{"dataset": "dashed paths with two dots that lie on the same path or on different ones", "image_size": 40, "horizontal_flip": true, "rotation_deg": 10, "norm": "groupnorm", "blocks_per_level": 2, "attention": true, "optimizer": "muon", "lr": 0.03, "adamw_lr_other_params": 0.0011, "batch_size": 128, "lr_schedule": "cosine", "final_lr_fraction": 0, "weight_decay": 0.006}
Rows from block 8, named by matrix and row number. Each number is 128 + 24 x the weight over its row's rms, rounded and kept within 0 to 255. All counts start at 0. After the name is the row's rms in percent of the matrix's.
# conv: 3x3 conv (model.decb.0.0.conv.weight, 192x384x3x3), inputs 130-139, a 3x3 kernel for each
conv.93 118 [129 130 137 119 128 133 125 124 122 116 128 145 105 125 129 109 112 116 123 125 140 134 125 143 121 120 124 112 135 135 142 139 131 134 130 133 131 119 141 131 134 132 128 121 125 125 126 131 111 119 115 114 122 121 137 130 127 134 120 125 133 129 126 142 126 124 142 126 122 144 129 125 116 128 130 135 132 122 128 127 111 121 123 124 119 123 130 128 116 117]
conv.94 095 [144 132 116 131 133 158 110 144 164 136  89  63 137 106 116 128 129 147 118 136 142 141 139 135 146 153 137 114 139 139 140 114 113 152 146 138  85  95 142 106 109 140 143 115 135 127 147 112 144 154 147 145 146 135 108 110 105 142 142 133 142 136 144 125 136  99 116 142 135 107 133 113 100  94 109 134 129 131 152 156 127 157 127 109 134 116 138 109 114 126]
conv.95 124 [127 124 135 137 131 128 134 126 117 138 117 135 111 116 125 122 125 129 125 125 126 127 123 122 122 129 122 137 135 142 128 135 137 129 133 131 126 135 129 130 136 127 126 121 124 128 125 122 124 112 115 120 126 123 134 139 127 127 124 116 125 124 128 128 124 126 138 131 149 145 134 129 124 129 129 119 126 131 125 123 130 128 129 132 128 119 124 127 125 126]
conv.96 087 [166 132 131 103  73 108 113 112 147 119  94 119 172 107 142 117  69  96 119 104 113 121  88  89 115 102 147 145  64  93 139  41 143 122  60 156 167 175 126 182 163 123 135 116 128 146 156 125 138 115 112 137 122 150  93 146 150 123 155 140 152 167 167 123 100 138 105 141 182 134 189 160 117 134 159 136 127 101 114 107 120 109 124 181 113 173 169 118 129 110]
conv.97 108 [121 133 120 126 136 129 128 127 140 129 124 119 137 132 138 135 119 142 117 133 128 129 110 116 139 124 114 115 114 105 126 109 121 127 129 128 124 119 129 119 122 114 117 133 108 141 125 123 106 131 119 120 138 138 134 131 128 127 126 120 132 104 109 119 122 145 116 136 133 140 137 125 131 126 128 114 121 122 134 131 123 114 120 130 116 130 129 124 132 132]
conv.98 092 [128 134 128 142 132 133 149 128 140 127 115 121 132 115 127 130 130 127 116 147 136 113 128 101 128 132 101 131 127 125 119 121 115 144 116 105 143 141 157 163 149 134 123 136 131 116 149 153  96 123 128  78 119 135 125 121 134  88 126 141 107 119 123  91 112 110 120 124  98 124 110 117 141 151 123 144 147 101 139 133 125 132 152 130 126 166 157 130 127 143]
conv.99 123 [131 116 130 121 119 117 119 127 127 139 121 114 126 119 118 127 132 137 139 118 133 136 122 127 119 121 120 125 137 121 108 132 138 131 123 126 127 123 129 131 128 114 127 130 142 126 122 132 135 127 121 127 138 128 135 125 123 133 133 121 120 135 120 139 124 130 127 117 135 136 124 134 133 122 135 139 114 129 129 129 139 128 132 125 133 133 122 120 127 145]
conv.100 103 [119 122 126 125 127 122 119 128 127 115 135 134 121 118 111 110 129 144 145 127 115 119 125 107 120 146  90 128 127 143 139 110 128 138 117 116 134 122 139 124 120 130 132 141 137 130 152 120 123 140 129 114 120 135 111 121 129 115 131 124 144 149 144 132 123 105 139 145 129 151 130 117 123 102 141 142 147 137 128 139 140 113 104 115 131 122 120 130 138 132]
conv.101 089 [151 136 133 138 103  83  88 127 122 127 116 124 134 148 159 144 125 119 126 116 139 133 124 102 128 100 118 132 111 125 137 129 132 156 165 160 144 132 146 142 175 130 105 110  88 164 156 125 170 135 105 121 103 112 111 126 142 143 119 121 132 106 137 147 121 101 146  89 104 137 119 121 125 141 140 154 146 135 123 107  91 127 132 162 119 132 145 152 144 101]
conv.102 093 [122 151 130 161 161 131 149 115 128  80 103 135 132 137 134 126 150 134 136 123 123 124 136 119 105 109 143 109 159 166  94 141 135 129 139 181 106 140 117 105 145 169  87  93 130 143 150 164 105 144 148  98 130 111 114 144 144 120 127 148 148 117 107 120 132 121 141  94 100 127 124 108 112 143 153 142 127 133 135 151 142 145 115 157 145 183 176 142 162 146]
conv.103 086 [139 113 109 110 107 132 146 132 118 138 146 120 142 118 132 124 126 133 128 134 124 106 118 131 119 106 151 130 118 137 132 133  98 114 123 105 139 142 125 148 124 106 129 141 123 137 107 114 110  97 132 155 135 159 134 132 113 131 118 107 119 157 133 102 115 141 102 101 159 134 126 158 155 122 117 114 117 113 116 112 134 147 141 145 124 125 121 118 101 128]
conv.104 116 [116 126 123 137 127 132 131 132 133 146 156 141 122 139 132 129 130 137 122 128 123 124 124 126 139 132 129 117 122 131 131 139 126 122 118 126 121 114 117 136 126 119 124 113 123 122 125 138 137 128 132 121 131 144 112 126 123 123 114 134 136 121 137 125 110 116 124 122 121 123 110 114 128 138 139 132 140 117 119 136 133 119 144 132 120 146 143 122 140 146]
conv.105 094 [138 128 135 133 149 141 126 127 116 135 134 123 122 128 132 124 134 129 130 119 146 122 115 155 140 126 128 126 142 143 128 129 135 111 124 141 139 124 125 125 100 116 158 126 122 129 128 119 112 123 112 116 126 142 104 132 132 132  92 123 133 104 128 110 136 125 105 127 153 118 106 120  99 110 110 131 125 118 119 114 119 129 123 111 141 132  98 155 151 133]
conv.106 130 [117 125 124 126 133 132 119 133 127 133 132 142 132 132 136 128 131 132 128 121 132 119 133 134 113 126 130 133 151 134 132 130 140 132 135 136 118 134 134 123 116 145 141 118 134 137 134 132 134 123 122 125 121 141 127 132 138 129 134 130 120 118 114 140 121 110 131 121 123 118 131 129 131 135 130 123 129 119 129 143 120 144 142 137 146 158 149 147 119 122]
conv.107 109 [130 130 126 130 120 115 114 132 126 110 128 127 130 133 127 122 126 129 122 123 129 133 130 121 139 136 118 131 142 127 140 133 136 127 115 113 131 124 124 116 125 117 131 137 129 109 129 135 124 118 119 122 121 133 130 118 141 126 123 118 147 128 119 132 116 119 149 139 112 137 119 126 137 126 139 138 113 135 120 127 146 134 114 130 121 127 117 133 130 140]
conv.108 091 [129 134 117 100 128 115 131 127 114 144 167 133 125 132 124 147 147 128 118 130 137 100 121 122 127 130 126 124 143 127 145 157 126 111 127 142 127 130 139 112 119 133 123 102 124 111 149 151 132 128 181 123 137 139 145 141 188 140 150 178 127 102 123 136  88  87 130  94  98 122 118 119 152 146 127 131 120 139 123 135 130 118 134 137 153 153 173 144 168 185]
conv.109 085 [140 122 160  82 123 154 102 127 147  97  96  95  94 116 128 117  96 128 132 128 154 131 107 166 112 119 116 118 117 129 102 123 118 118 132 122 113 138 110 115 128  99 132 139 137 150 140 121 137 124 113 145 142 115 116 114 131 122 106 118 109  91 117 136 151 148 119 137 120 121 132  95 131 130 140 137 117 130  93  97 120 127 111 114 144 139 128 106  92 106]
conv.110 087 [148 128 125 122  92 126  75 118 124 106 136 111 156 125 105 166 116 136 148 112 129 153 109 130 160 132 125 121  92 121 116 106 155 130 123 149 127 134 126 144 142 124 124 112 109 113 133 144 133 144 139 136 141 124 153 121 134 180 150 146 152 121 124 126 127 141 123 120 126  75  86 132 141 151 106 156 151  91 120 117 102 145 142  98 149 143 126 134 162 137]
conv.111 111 [125 123 128 122 142 139 133 131 117 117 124 129 121 128 132 123 133 135 134 131 131 127 124 146 117 131 123 128 124 122 132 122 144 135 137 131 129 122 120 134 133 126 127 125 140 153 135 133 140 155 146 123 125 131 143 120 117 123 126 120 129 132 116 124 139 128 122 123 127 132 130 128 129 131 130 120 135 135 124 137 122 125 140 132 123 132 117 124 126 135]
conv.112 086 [121 126 148 142 151 133 158 136 117 160 133 123 145 135  80 130 143 103 128 149 136  96 133 130 101 101 118 133 193 148 150 185 126 135  98  82  95 117 181 105  97 157 137 134 128 127 126 117 130 133 126 131 145 159 144 137 113 126 110 134 140 100 127 139 136 123 119 138 136 120 126 143 112  94 120  97  79 117 128 118 132 127 110 109  97  50  64 113  75 104]
conv.113 086 [ 99 157 173 109 125 149 145 132 139 137 155 148 144 158 161 119 129 118 135 140 126 116 133 128  95 106 112 142 121 137 142 158 132  99 137 154 118 150 176 137 147 139 133 128 125 130 142 134 129 115 113 132 112 132 141 124 114 152 128 118 149 151 128 128 138  98 136 128  98 138 146 132 121 126 120 118 123 110 141 134 122 122 164 119 150 157 117 123 142 124]
conv.114 091 [111 132 115 149 141 134 164 148 148 111 101 110 119 110 104 114 101 109 129 142 130 123 145 121 130 146 128 124 108 117 124 112 129 125 118 142 113 116 124 131 140 149 130 142 129 118 133 144 113 125 140 113 140 141 113 123 121 105 129 120 119 125 120 115 140 130 113 126 154 124 130 120 108 104 115 153 147 123 131 135 128 116 134 148 118 124 118 106 110 112]
conv.115 119 [117 114 127 136 125 133 134 115 119 121 116 114 113 109 126 124 117 108 130 126 127 113 120 129 126 131 137 128 115 127 135 121 122 130 131 134 132 141 134 135 141 129 131 135 135 130 115 125 118 117 137 121 121 116 126 138 135 132 116 122 128 114 136 122 142 137 151 133 131 141 128 118 121 123 117 118 146 130 135 132 134 123 124 129 117 117 107 129 125 134]
conv.116 104 [135 133 137 167 147 177 147 161 131 129 133 132 117 126 117 125  80  89 139 109 123 130 118 139 155 134 128 125 152 135 145 148 139 132 126 144 139 123 129 128 124 122 165 141 143 111 120 126 127 141 136 126 135 123 126 124 111 139 130 122 106 129 121 101 119 130 100 115 122  88 105 135 123 115 100 110  84  87 120 114 135 116 114 100 148 124  80 132 124 118]
conv.117 104 [134 113 114 126 111 126 124 104 120 135 110 110 131 121 144 139 104 101 136 144 132 123 124 131 121 135 138 119 124 121 110 114 128 119 158 140 133 111 105 132 139 110 153 121 135 107 118 123 113 138 129 119 131 127 139 145 142 135 133 154 114 126 149 135 141 132 121 122 134 130 115 124 137 127 107 130 135 108 108 129 105 130 126 116 125 136 122 123 137 115]
conv.118 091 [117 135 131 147 140 138  99 129 128 103 122 126 110 115 117 139 148 136 164 137 100 122 134 115 157 110  90 120 141 127 123 161 123 135 112 140 112 128 127 121 108 124 131 127 110 124 113 103 145 142 124 136 144 131 127 110 123 145 146 138 122 127  98 129 144 109 122 138 110 133 134 108 146 127 136 137 134 139 114 119 112 145 133 138 116 102 136 138 140 133]
conv.119 112 [119 104 117 126 147 124 128 134 135 135 142 138 136 141 131 129 150 134 136 144 119 126 124 115 107 123 127 120 122 129 129 131 114 132 105 113 125 112 125 124 120 122 132 130 134 130 127 140 129 133 122 131 137 148 119 125 115 125 144 127 117 135 108 124 131 137 124 123 124 135 116 125 142 123 144 116 114 135 119 139 134 138 143 127 139 115 119 127 146 132]
conv.120 103 [135 131 117 115 129 123 138 123 133 123 131 146 111 116 137 115 122 125 134 118 121 143 130 127 141 118 130 140 113 113 137 115 106 139 140 125 135 132 108 124 139 109 130 123 121 131 122 127 129 120 124 125 127 134 122 121 129 133 121 104 125 119 129 137 143 128 117 141 136 109 116 125 135 135 142 129 144 128 122 140 140 109 120 109 104 129 117 122 126 104]
conv.121 100 [136 130 126 123 123 119  92  94 119 134 145 147 128 118 134 140 123 129 148 174 148 155 147 124 154 154 133 126 126 136 106 133 122 116 130 120 129 156 136 140 161 118 127 134 144 124 154 146 142 158 152 125 133 145 146 134 131 112 109 141 122  99 130 135 124 124 140 139 146 132 135 144 125 140 107 122 119 123 129 123 114 135 143 147 134 164 138 141 146 141]
conv.122 115 [122 121 113 106 113 119 125 122 137 152 123 137 135 138 131 128 130 130 129 116 116 110 119 124 109 111 143 123 128 137 118 115 115 103 106 125 122 130 130 130 114 121 118 118 128 127 124 135 143 132 127 135 123 131 134 136 127 140 135 127 126 139 131 136 129 125 121 121 118 142 129 121 133 125 125 132 120 131 139 124 139 133 124 128 119 130 134 130 130 113]
conv.123 096 [120  97 100 174 123  95 172 154 137 124 125 136 145 113 134 132 135 109  92 128 134 117 163 106 131 162 123 140 116 118 101 104 148  91 102 134 137 156 155 129 110 107 137 119 103 107 152 141 112 155 160 137 126 134 127 165 133  99 134 132 117 130 127 128 124  98 138 129 104 140 114 129 118 111 116 117 118 110 138 143 123 153 140 127 119 162 155 110 139 145]
conv.124 096 [132 160 131 145 121 122 137 113 101 140 133 138 138 106 111 125 121 136 122 123 135 135 122 101 131 124 145 144 146 144 139 119 144 100 117 142 137 126 123 144 120 116 142 121 127 156 141 120 137 130 141 117 121 110 143 148 129 121 101 115 152 134 123  92 110 119 102 133 136 123 131 125 110 118 111 134 141 123 137 162 129 128 125 127 126 147 141 139 150 132]
conv.125 092 [138 139 133 133 113 122 140 164 140 103 139 150 129 118 130  92 112 126 118 139 129  95  91 122  92  90 129 130 153 107 126 146 146 126 133 154 132 158 137 145 127 107 121 132 119 127  91 119 112  87 118 144 116 127 124 133 115 125 116 132 142 138 174 142 109 136 145 104 141 149 129 113 150 146 134 104 104 100  90 113 130 118 154 153 140 133 100 142  97 110]
conv.126 086 [ 93 110 122 138 126 121 124 101 113 122 156 138 103 150 124 108 142 149 121 131 155 121  86 132 108 104 146 112 120 119 125 113  97 143 138 122 138 139 102 127 127  86 122 110 104 150 131 137 130 116 131 147 128 107 116 102 135 116 110 145 125 137 160 123 105  82 139 147 103 158 132  95 110 114 151  90 133 144 101 135 165 113 142 138 138 134 128 117 133 130]
conv.127 092 [112 125 125 137 143 145 140 135 141 121 126 108 109 107 113 125 124 145 143 129 132 158 141 118 125 134 140 159 135 130 102 129 109 101 106  92  98 122 117 118  99 106 125 103 134 131 116  90 111 124 115 105 146 144 152 132 121 151 129 133 128 142 120 136 175 148 136 157 168 136 148 161 130 113 103 128 112 116 159 147 151 120 119  98 140 114  89 156 117 117]
conv.128 108 [135 147 140 137 141 131 124 142 136 122 145 134 132 142 146 131 134 139 142 140 120 123 130 145 141 132 123 128 141 132 142 153 132 139 143 137 119 128 136 114 123 135 128 117 129 147 137 157 147 150 139 133 147 142 148 117 119 137 121 112 126 112 118 135 122 123 115 119 115 128 136 121 123 138 118 107 118 116 143 122 116 132 138 130 137 140 137 127 115 124]